A small image classifier, trained from scratch.
Model: 23.1M parameters, 64-pixel images, activation swiglu, moe top_k, patch size [4, 4], depths [4, 8, 4].
Training: muon at rate 0.019, 4700 steps, held-out accuracy 77%.
Data: trained on rendered roads seen from a driver's seat, with toy cars, trees and houses, 3.1 epochs.
Rows from block 12 of a small image classifier, named by matrix and row number. Rows with one number belong to one neuron. Each number is 128 + 24 x the weight over its row's rms, rounded and kept within 0 to 255. All counts start at 0. Numbers have three digits each.
After each neuron's rows are labels from the 100 images, of 14976, where the neuron reaches its largest size: "peak at" is the part of the image that holds the peak. Only what is clearly more common there than usual is listed. The data: rendered roads seen from a driver's seat, with toy cars, trees and houses. In brackets: how many of the 100.
# gate: MLP gate (model.blocks.12.mlp.gate.weight, 672x256), inputs 96-127
# fc1: MLP up (model.blocks.12.mlp.fc1.weight, 672x256), inputs 96-127
# fc2: MLP down (model.blocks.12.mlp.fc2.weight, 256x672, transposed), outputs 96-127

gate.106:100145155141129143117107098124086110141081114139150124116138115150048140087134111106107140138164
fc1.106:153140091196174144103117152148142108106163125139080111113095152104155142159148150097133129102114
fc2.106:119115151105125088111146169158131137164120115127176138142136126179156132102132116139126194118130
peak at: bottom right (28)

gate.288:138078099189164121113114108149137162101175131193108142125096146122109145121141162129165093161070
fc1.288:144102122134164097111128122120118110120085141130104131114124115156140121142147125127140070119138
fc2.288:137161115106150131144115133194101131100124138136155096108151143155128130136134151143159157122148
peak at: bottom centre (37)

gate.343:101122142157155137156118140153118136147145127134156137104101125146168113106125154098121135119160
fc1.343:090160134098074119126112144140082154149133110122120134099154110134139125202132164088108150108119
fc2.343:109122154133086147138172122122139111141125146155130143105122174108138144150124153140124105145109
peak at: middle right (32)

gate.527:141131117187099120179159134182128151134138109154155120114131129158146105119131130163115120096147
fc1.527:116129119104142163130162132130143105153097117146129132120111121114124126111147157145150128118117
fc2.527:119143145150113118122154117119129100162123111151096138110132126161132134118097114123132102133122
peak at: top centre (45)

gate.543:115134106146100136099114117151135140138108126142131137117189106103153125105114073129125086102120
fc1.543:108145129137143141116115103119116178131088134159119147130191114135145095083131102096119080175087
fc2.543:078106172098190125152164134149119095119144157106128145124123127107096115155144131117130149082110
peak at: bottom centre (31)

gate.279:179174152143148146137065119152197145127133122141112133098098126129124124118129139138141108104121
fc1.279:144138150147146130122070128136157124136143125119130125081109097131138091104129124169153099137138
fc2.279:093133123093167109119119123129107153112147111125175133132095111087147107126112133092132067116093
peak at: middle right (39); middle left (30)

gate.348:132173134134082147113162137164110093118096143100108140094167116130105135110098078113185161122090
fc1.348:156099113157129162132103124188155127157123099108117125146125108111092110138120105128173116137142
fc2.348:126126096120066125122130123163106128117125113140137148106107088143103181136141130157094145126124
peak at: centre (56)

gate.321:116128125126135137186116126131090144122175128114146153130153125104105100155084121152128135097097
fc1.321:145144146141119125102089133150163131132079133136148120150131121138120092137121101136132089118162
fc2.321:147141102140128098141147131134144145130166134134092111107133145141131173147088115108108122100157
peak at: middle left (35)

gate.432:145163154104149129120135133159170135135129119148099103140131086105154161145136092096133118176130
fc1.432:137134132142113067146125071185124145138135125101146120120137102124121153130144120125126113107152
fc2.432:157123080130132139129145141161183094167133124121160153117138123113105126116211076123104208100116
peak at: middle right (47); middle left (39)

gate.215:176119095125132107151127123104130109117106144132147131123085158082104170107131147140138096135156
fc1.215:170140116148145129112055113133152127075117134146140143164112126159162127123112142131133150119125
fc2.215:130130101103174125095155191133107106126116154134134084123125123155148129098111124104127110158140
peak at: top centre (30)

gate.244:142131139123116120112173135091096075165089111125107099151136169113075155162140090178129133118111
fc1.244:118129120082162162196118129139138135099159122128176130121106123151112111126106131109140140150141
fc2.244:147118098121108125129101138137149118118140085111125160124159135142159121166127088109105124107136
peak at: middle right (32)

gate.220:165127136113146126101159140148136105124109115097115142132115095144122135127116144126135116073161
fc1.220:131086128125110128095112138159082157126147130139097133089197148135117132114135125087111139141093
fc2.220:088177131155105130117125149102099144110130104148109164124124099092135121124118109101145129122097
peak at: middle left (46)

gate.538:113113145138146126126148120126143153098127123128117147131126139130134141152146140147127202086124
fc1.538:111104114148139125122147128103141148129129113143077136155115146122148151129133118122125170117156
fc2.538:133080136143120104123113085133169117088148147119137128139115115149116141163135149170117095153172
peak at: centre (60)

gate.37:131109074150143106075118151141100098137140103069127151123152112117111123160090129102137127135111
fc1.37:153128126117092160089128126146135154077138141139154075154135126122139124129148123110118147181141
fc2.37:136127157128109129157152075148134115132095142088150146117160143105124120177114096128135136125091
peak at: bottom centre (46); bottom left (27)

gate.180:164064122134116148138105143142167156122114162116139122106112094144106119163107141116170116131091
fc1.180:139109115096111151144123162163157163108121161130117133110142068108135114129098137140185128123127
fc2.180:106132154105173121097131131119070144173140148142140161108116123105182138115130077131094139154120
peak at: middle right (31)

gate.502:116152143140171166128153119140138143125138134116164142129109119148108117102133111159053149114149
fc1.502:112101114185123154147143140128123124157158121128156142114118119126137148082155120171050158133111
fc2.502:122121156121100132104082139087110139166130125168112131140164145148140071156107095130167088141124
peak at: centre (57)

gate.458:142097107128119144131121128168085113143129144153134086072128086175148101187117132141140110184145
fc1.458:164077102153095156096114161172107111157160143128139084079147127156151093149100150094125073124140
fc2.458:150139122120095139146135164123132159119113135143127120114126095144126157103112143133122168143152
peak at: centre (51)

gate.56:146125125156152176170142142146142162135173138166122157121113159089170169140108125113091140105131
fc1.56:153143109147127133178110163106087162143151112160111175121097144126114144103138120112107144114125
fc2.56:122112110107130098145174130150137188120141155145128092157137101135139159076101126145163116131129
peak at: bottom left (51)

gate.524:074111164143136152139137135113150139123174108157153161124149094148128164176161110127136136160142
fc1.524:186107080125095112114122147114102122133137135147095113125050119146131161134094146107111100123096
fc2.524:099114136118117098089166138150167112136133149107152114145148135124122151141129125143123087134119
peak at: centre (51)

gate.354:093134100150120133136182136119129124118110167136171126087093107132071138096144088105122120114130
fc1.354:141074122137133129129153094119106117174152120121112159143157179122101108146113096133108167130140
fc2.354:110144101130081172143137120093152149124130127109153122094086107130091116079095122091130138120111
peak at: middle left (36)

gate.64:176132160106110146144132130114126121120117061126086138141141127132129111109155141137116119128085
fc1.64:113129124142128181142071134169144176156181132120126150112122096152149169153124113169129138124148
fc2.64:126140120103127150144168149114100133134146103128120101184163114093146124122111119128119113125132
peak at: bottom right (39)

gate.568:085141126178120124133163178103141103129139110169110129113160129163140130142080125139121150148095
fc1.568:096142125156139079131206167115140115135136117193131130146142146121126149126104102147132184118104
fc2.568:098127141169162115112126145113119132121093118106167125107113131120120134129114126155132080130128
peak at: bottom centre (56)

gate.408:168125118140144114123101127189122145096104115161106136141148072129115137124127149161123110126152
fc1.408:109113134100139153109167119078151098162144165092120148138102199111105144141144115099120129111124
fc2.408:138122127103116140118136117143133135115141116127147101142106111169134127126161091144136120116136
peak at: top centre (46)

gate.224:109150119162121144127155113101147126093131090125131133128127085122126147100121125098132146145095
fc1.224:187089163099110129147095134117168153103099119105130105151163106057136128131111082147159126111148
fc2.224:140086088146104142148086155167122099135104099118127140187091135135155077147122105161155111137110
peak at: bottom left (25)

gate.281:065159144128129098135136136107109145153143139146106132114143125108129139107136114135143177129109
fc1.281:116148132135088174119095114112102168095080148176091131145131152111119142109150131142112147132105
fc2.281:127118145129116129142103128148174187142079121150084136174100138133146119105146160097124111100130
peak at: middle left (48)

gate.46:123119136106135131113169106105125141161159125118109140104106155101124096164117157144161172155108
fc1.46:115159138104111116126173095109122125140118061106149167142160083139139149133119104148134184160102
fc2.46:137128065127115131140139077112199148108179107115156125107111131151090104144133143107129104134148
peak at: bottom centre (66)

gate.630:122169164138128109133136135134182134102150107110134192156146156130141141095172134123159141132091
fc1.630:151136106134142131119100140149188135091100117181152141109116189119150157092138131173111133131113
fc2.630:122082126186184169126132145095132098134128126119152137135126137101127118135129188125119148143142
peak at: bottom centre (38)

gate.347:144149155110124160148175080101118141112108142126093155148151107110144097175146109145141138116171
fc1.347:140124106124120175123149110152116120106161137098111133115113122130143154129109123126118121155082
fc2.347:059120182151137171130134144161121163115148137133123146097149112084108141118118145113141126127165
peak at: bottom centre (32)

gate.645:181179092150143145166154100172163118122109143099161124146117131154119135146140129129132124136090
fc1.645:140122110086094195166113100129152095119174147119090110069126095166127160125154110135128143078144
fc2.645:109129118127110132125102136172135129152103077177126149139138128173136102130107157143150116102083
peak at: middle right (42)

gate.241:139162126094144152114171154165124118114138140129170136122127110116142096134168073128127093127141
fc1.241:139146111138165163073137139083124132150119171130133153092154130140132117113097142185142124178098
fc2.241:155107114105168097133111123139117142083091203127152119128134116134147122135127153136067151150153
peak at: middle right (38)

gate.312:164178120116139152106096109147103144119050140112136112129130135086125114105125111158109162136121
fc1.312:163205121102134137128162121154120165123087143124141146136151128096132163108149132100121128106133
fc2.312:138132124160123115149113137128093130126114087110130145118119148091120102106149140127134108178132
peak at: bottom centre (51)

gate.657:145094164107159136146123146131139112167119125146093156110141109095099103109135126117119150149144
fc1.657:173163147130181119118137119140123121114136113118105080159157160132138144152146115133132164125122
fc2.657:139127111121177106122109138114135154082112155097139113147137121143133106133167136140129135125120
peak at: middle left (30)

gate.216:123102129127130143085130145128141146139137144127127138101138122174111081137100141096147139114139
fc1.216:128138109115112143153178141157162126164138103145133116094113153098127165136135095118086148121104
fc2.216:125157131174114144127141181108204130142151115122122081193160102166139142114113152138140091142106
peak at: bottom right (45)

gate.236:149127128160119122139145155124098158178151117088141106107164130127141141156129132112158122113108
fc1.236:115132145126169131093125110109124120097105122136171147138123106121132082103107087155129171130126
fc2.236:105099097106123166128110104144139120099151148116135106128132139135105098139088160127150162105135
peak at: bottom right (34)

gate.529:131122158120120156131142145118092139129166128108128145127131170147115151102120152127139131139128
fc1.529:172118125095146136096182142149182149128075136142157179134149165094149153106114120124157155130111
fc2.529:152108130143107118140101133137127146063147154085154105120157131152108102143136142175161110148171
peak at: centre (56)

gate.603:134122117095150134161161135101131157138122135100154116126132167174147132171154174156088114108124
fc1.603:128145135128121109167119141189105112116149139114141143196139130099115106163050092101112119124167
fc2.603:124114115123123117088081126104111128140138120111104165083143115098099128146130130139161151099147
peak at: middle left (31)

gate.144:139122123109122160152111081144126122131144159128108165117152163111131145158146122152140160137114
fc1.144:132164102080120098171099115095138135161121163129100127128172137115133159149171121140153168119106
fc2.144:106118107163138134128131130132144157136089107127101162131136141053166078131144136101135132110154
peak at: bottom centre (48); bottom right (30)

gate.371:125091092173121134158123143113089163096187155186138137137125127133124131119155116113128174109121
fc1.371:133124109109083147148135145134094146154119168111112092097139109105131140114151155125134172129138
fc2.371:110133154149127101131103115102124149106164117134124148111141099121126131084120149141140097152165
peak at: bottom right (26)

gate.628:133138137131112114120157111130116094130142137121115171136142145197118108109131127134108132163160
fc1.628:113180146164137126126092148130103133156094135131116103112148138157142115103156132126096118146118
fc2.628:144105115143154126110117094118153148136122159163166123117154127166132107138114124100124138111118
peak at: centre (68)

gate.442:145148127106134101112163101148083123131152146149175169150162131142132112131170128107129149087165
fc1.442:151116097123096106127131088164142087133133137128136145082155180096132146153182119136131112112095
fc2.442:096118108109149163123100132117145107117089130116155133090140129168175134121109088122086121101106
peak at: bottom centre (50)

gate.644:133181154111108128162146132101133150124180205104184129103152132125117125145137163143118113151132
fc1.644:135142116159096125136141114131098107103123128205161119100184135146108118109133126108201136113084
fc2.644:144143123122128161107127110124181133142062166132157104109104128118125103123112078156155111142108
peak at: bottom centre (46)

gate.255:104095121152103086075166174144118119151148124140155142118146125170134136106143154084128119181093
fc1.255:126128132134132120123125121163200141109186107127123146116128122107134124168115135122121167115141
fc2.255:128135099177112176146145139082121129154093148143096111098146111122146114127137128107164109168112
peak at: middle left (48); middle right (45)

gate.435:124129116139149148087143140148122147147133097151116141173113115119152138106108119105122148113095
fc1.435:113126112106147167143097128154152133115123107146167137125152177135118118127107115067095144113121
fc2.435:086147150127075143112123106155077168103102093116073126142129130125123108124112109142159117110117
peak at: bottom left (44); bottom centre (33)

gate.634:148162120107132169144105135100157139130095143137138158109132117192163123138144119108117133075115
fc1.634:152133127129106136115116122107138124113154175138116146155130105152134097130129135107135136091116
fc2.634:099151106107097126116165083147140137110137112112154110146175125138096173129162121172148161125087
peak at: top right (44)

gate.338:106128145129149186175126160107137127123127120147099134176144166121167133167162100147115136163162
fc1.338:115094143122097115092134113139158108139168169107129145115136077128121086136106155163116121127127
fc2.338:105058124127096154134106140132124154140128117132101135141123133161137111099127132086147140134110
peak at: bottom left (44); bottom centre (40)

gate.319:106141116155109140137132118177137122161153118138110136118121136115133074132072103107142141169146
fc1.319:116158123160102120141115150157134114133129100168150155146138142151108111117111147100105166148134
fc2.319:118156143140126174172099101139148171094151121098138097118136141102132126130187092129155142121106
peak at: bottom left (26)

gate.89:166138130159092120117114109141173114121111161123125127124130078133142166119163106116093121111150
fc1.89:076110143104158124132178155096074137104136119120129128132133175117111108139085135129159164154098
fc2.89:140127123154168128138124127120134101135122128134135124132111120116119113124128135136111127138133
peak at: top centre (30)

gate.646:148116124096163086121138159113106137087178154109121125105151149145098139115150125128111136140157
fc1.646:150139099075178094144135149121100111115109149119104122123151136129075096131149106160121141100109
fc2.646:076119124154135145115126173148100113110109114128129141121141139146130146132140104191142107134122
peak at: centre (69)

gate.142:118153136125124132145139101132146131134136126047126126138067118146137129149145122116128101143119
fc1.142:130132144137116143103127109137129136116109166111142072105101100137136085144124088121121106133113
fc2.142:111171124137080130150125150130103183097104108120150144144069126125125116111132147140123108146130
peak at: centre (63)

gate.639:161135159129120162121111114138131090111099163090150132172075122110090126132119128081181127127118
fc1.639:141136103111107152152136132163137089134130114083127139114046039119154150109160158113158126115135
fc2.639:112120136139131104106123153152116187102100087129166129099135130102132125082094080130080127095078
peak at: middle right (32)

gate.210:137137146095110156137130130149124091126098118137148120120138115144174167110180109155111127168157
fc1.210:139123127132146130127146125112118082115112158166134117079147163133128140104127139107137097115137
fc2.210:150080128123094130110115169170130190161129127134140123058123101120100126158135136130138108116123
peak at: top centre (59)

gate.558:111119183082150115087105153068116123105108173147111118126130138153117155159105110150095141151150
fc1.558:086130186130120132141117131153146151161120137093141152130139118155110115115139156129128170115136
fc2.558:123148130136118110110120111117120106105138116112111154128108130110134093121101141086148157132134
peak at: bottom centre (38)

gate.344:102080148106119077151158125162112123148110098136132137115158120115145124137131133087131080132148
fc1.344:140141135171152150101112128080130123125154162126117103129130142163132128121124115157110165122124
fc2.344:070099103132129145143099095138142135114101128130115128113120123203126132122143126123137151155134
peak at: middle left (32)

gate.491:143120140147110157181163143104142102132146101146121118098129113116103146093130111127116124122170
fc1.491:109146173100144085132159148124117134134159142175119106135115054142150125150103088142126151151131
fc2.491:148099101138112172131099146130133116133122087147107157105095131101064139139144147136098108118120
peak at: top centre (44)

gate.7:142111166153157127157130160128137108149139135090107145121114137167137120168163123095132090111135
fc1.7:125108140106124109099057148111183157107116108133123103122119185176127119148098126121124174175153
fc2.7:182086126125106112134168105109134149126141147106121125127175136115113068161163126147096158115126
peak at: bottom left (26)

gate.560:157100133141075131085132138130126097109144091113147092115085140141069144122099149114098090159140
fc1.560:160102072124136110175148131159102115139163121122083070140139159098147127129085120164121150110153
fc2.560:132129142117094161090173143148130091118119093147171090173112127148126172121137134169116095118140
peak at: middle left (31)

gate.149:130134113136066120132140100173126140112136121144109123106121118130132104101122107064131121166098
fc1.149:159129125120135171159110175117114124166111145151130161108117121077171117123134113213092151140106
fc2.149:073119141129089128111073130118108168086120122134118116147108166162122141130106101115128135140148
peak at: top centre (44); top left (28)

gate.230:120153137103108104116107121138135160097135099127114156155093134073087145143118106130079153150171
fc1.230:146141146108114128105142146118139107135116182128127090080158119149138094069131161141122127139064
fc2.230:117136127137126134108137129127136129180088123133153175111129137132111146126111116101131136091171
peak at: bottom centre (45); bottom left (41)

gate.589:162167146139152120130111172148147142155127136122073123117159152119070124146169092127159143152156
fc1.589:129130135128127124146113159146108137173083118129094169110158126148116121164115126116089160179160
fc2.589:158106083118132092100105114124168103120161079125130131157079124131126133137078137152129176103121
peak at: centre (67)

gate.156:214107103115138129098134126113122138104122170208097127136081124149095143124128142169129085169135
fc1.156:128123111094131111159155078172142129100089065137133160112127106113109122110105134141123126092113
fc2.156:143111128149098123104151110109100125143156136147111083144102101145134140132137110132136143115078
peak at: centre (73)

gate.141:100112097092126147148110205137147114158147141113110062116149174102146142141100120129136138106159
fc1.141:102142146132073069120113081125138107055121148155172146120143091127101131131134140121133132119169
fc2.141:119144117115177158112103124131121091161092126085094131126131125165154136137158113141123152116097
peak at: bottom left (40)

gate.369:135129139161137141139090146151133117163126154131173156096117122127136111116109155102153100173117
fc1.369:117123127140140135137115116144091139115142134133081155148168145138121158105140106128100158123135
fc2.369:146158147125068088143079094121144143142128110138149132220113122126130125124145120117128122116122
peak at: middle right (39)

gate.42:129099122117092137101128126137168108096121134137113117067162179158130148129122168142146134122118
fc1.42:057114095114141126141109125130141157138088135136117112137129121121112124094140129108080072160106
fc2.42:161130132071103105148084127155149127093176118096093148109151147122127100168130138123163110112156
peak at: top centre (43)

gate.332:141147147111126125106126142080061103134113103169119100096109161115147073138101146137192166147141
fc1.332:132103113175108159141156131126155162134110104144118108148099113145079145093196082086120080077098
fc2.332:113121194111113108096129121139128104124124150130111082126126153161153131094105128094097125129161
peak at: centre (68)

gate.397:107112131109110147147107160147151124135107178076082123111126153101156147131142067131127138092088
fc1.397:150168120130149083127136103137126130119139098152164161164084124179179142152117109096133114173145
fc2.397:168114105129119113151106111078152097169155134167155132096127139098150084099103084122137144187159
peak at: middle left (47); bottom left (32)

gate.302:097134107110103104110147098085126076142124167108119144152123151144078130157107136096149099101124
fc1.302:118123146162123104143143150156133137142177095128134134120109144118135149145132109209125160091166
fc2.302:128137099137113147112104136105130113150159155113147110173117100140115124103115127128117130146137
peak at: centre (50)

gate.23:146128142115142095132081164119101128119115060142144124113139096153137164103132108136139118145161
fc1.23:125083126124137137111153101121159144122121150133118148153125152116114119130122145094141161120120
fc2.23:084136159111163097130104124144121129118095143132115112135138120113104125123147122170167165129119
peak at: middle left (43)

gate.394:182094103105159141095143097141109156112108127145125116172143116161106147112152105109147135078171
fc1.394:117123101116107080120122105119133110140169080123124121104104161118163133107148155130148103135150
fc2.394:114110140133098142123165122142124117148168165109094150128103100146175087116097128090137120121096
peak at: centre (63)

gate.650:140138134146138119127126126177087117113125126100135131133142096122092145122099139144067155165161
fc1.650:140099115171126097100122135163119090142114129153114123097123125145145148129086151129145138129118
fc2.650:131155108115106107147149098096160179112124156194115163117111167138130136190133105130133106140135
peak at: middle right (51)

gate.267:119157129154124146145106143102179116102119156145136148113126095126102119147154142158116110090159
fc1.267:141149135113119135148199173093138069125084115137123107087146114103117156157130144139132166099141
fc2.267:149153091093107122199139095092107147103127145138145117138133127119093121127128116144112130117151
peak at: top centre (38); top left (27)

gate.670:167146126102176161111126123091207109072114091129159140131131144079107128121097084141162136087102
fc1.670:074126130086140133131109109100124094087112149128149092112114127118113117106161096121130105125115
fc2.670:145115089151092141111131114079126141170110103128099131142099142169159144138103119115111145124119
peak at: centre (57)

gate.182:113124112138147139140130143174114171163118153113097128106137109091115117162106127128143143114115
fc1.182:114103138128083136116126155157148144152174126097117093139112090120167112121107127131097131100101
fc2.182:169105144148163161171131108112126112122133064108129140135107131106135108108149145157106115158134
peak at: bottom left (37); bottom centre (35)

gate.470:095140102121134144114115147112127135158151136123099114106116167121149104158135125177114133150119
fc1.470:140127114121109113127122114165180100134104136199119110154138129131164128120134111094129143104149
fc2.470:123155118127096151133169136116121070144130140113127125127128119114123130111167095122113152117127
peak at: bottom left (32); bottom right (31)

gate.588:112104108096130139137137126102165111151128066141154155149111106107113086113109098157134097166111
fc1.588:125092107125131137108102126124153120142106056157172146179144168155132100122142131135138108120112
fc2.588:211107136095208116128128142124133157164096132092119105135154140099142075128151125100151149107098
peak at: bottom centre (36)

gate.335:123161128130115144130137071156105125113052107109105133096129150132089119162117109062120099102152
fc1.335:083125083089117122130141146072122164138113139125115132121113119087119163142161134150116141112144
fc2.335:138090181127130128083104154067113130153113119128117115121119144136100128131113133118103127102151
peak at: bottom left (35)

gate.555:131127164067102153096113157135156114157146145100131132112116125134130107134123148105169181120121
fc1.555:110100135114116157138112147116119148118126136091184118134147120118096146137141122095142171131112
fc2.555:116131131122137151120142108123139155110131125115105156109129132100127098140167125131105109127136
peak at: bottom right (38); bottom centre (33)

gate.513:154112099149096182154152095121121144158175126122121117130114095126148130132151129159120118155096
fc1.513:112161136100108131161116094155147137117161116146141126159123096175107122151100113148142143078112
fc2.513:102141139127129077131116142109145137126103131142147118121104054099102137192129137118105138086139
peak at: centre (52)

gate.585:152106130104149140123145134130128139124126104123199166091121118144145126130091128115119119129202
fc1.585:094145106114157159129131128133076102164119094159128056152156167134116112154149165146119157134096
fc2.585:117099125155158161117145163152114137168104135150133212128055090114113153091148110098158156120112
peak at: centre (51)

gate.669:138112115113161080125153114157170130144085135191103120128105096118142132123148101073093145134113
fc1.669:167133106143145089087168115140132126164104157143111115101132105141110128129140109159150087121141
fc2.669:141148134115116137135123147160109140133133134157154106135171109132186089092108148146131112171134
peak at: middle left (41)

gate.341:118117128110107140147147114150137109126143130113165142142140131163132120143153094134143147128133
fc1.341:123142107103115140153149150137117091115141117139087123180134157154171131122180157097138138129144
fc2.341:134133142150159081128118082149128157111157135160146131176108125114121147120124118165112149113135
peak at: top centre (53)

gate.113:105107097119143134115147145116078121127161143130155106131136134133137101106103117136129114083147
fc1.113:096139111082131135156160127085090104097137137118107154113118127149136146137104118089143121117133
fc2.113:157109109112099066163092110127161068171084139144122122091143193111135132126101138147135116104123
peak at: centre (53)

gate.517:126096124161121115149120143121094122127148171112128172118110132101123108147159131122153126118126
fc1.517:149092135118125175064149104133126112119110101114158065143106150091118120138111089117074158141112
fc2.517:100114182136148155138121159107163130110150148110111123125121091115117150095141145169136128143137
peak at: bottom left (31)

gate.651:130111150105105097132167114165101120128124120151146123134160149134128146159154152128159097128148
fc1.651:113132113136147158113067153103163125153170130124113137117093152121147100115114093135072125132126
fc2.651:148128136155136115116115138112103134137129135127131103117153166108136080137160126161153111158109
peak at: middle left (40)

gate.418:134137107102140105112105096075149139127128153115114139149100136119107110102113126123096120134102
fc1.418:137215140146110084126160137138122164146155111097175157136136140127158158096136143106141139154167
fc2.418:121135169129138130115112131108173119094170107171115113160097123137119113103123076171094185155144
peak at: top centre (66)

gate.238:156135157144149148129104131147131184146132124108114169140147165079153082149098109140116127133148
fc1.238:114096145154160120119132097148084134119109130115128119123128141112102108113102106137123187127105
fc2.238:122115108129160161116137145157165193134132122135148125123102133143108175106137136103139142149117
peak at: centre (51)

gate.330:109137114080092118121116135127153149091117197135101112116158117113129141110102119055141135144144
fc1.330:127116166207150135130126125088144180163113126131120145112088141144129152098129161113114086190118
fc2.330:122153126123116116099135178141152181125108194119159122102116139160129160126129130150127170101080
peak at: centre (52); middle left (40)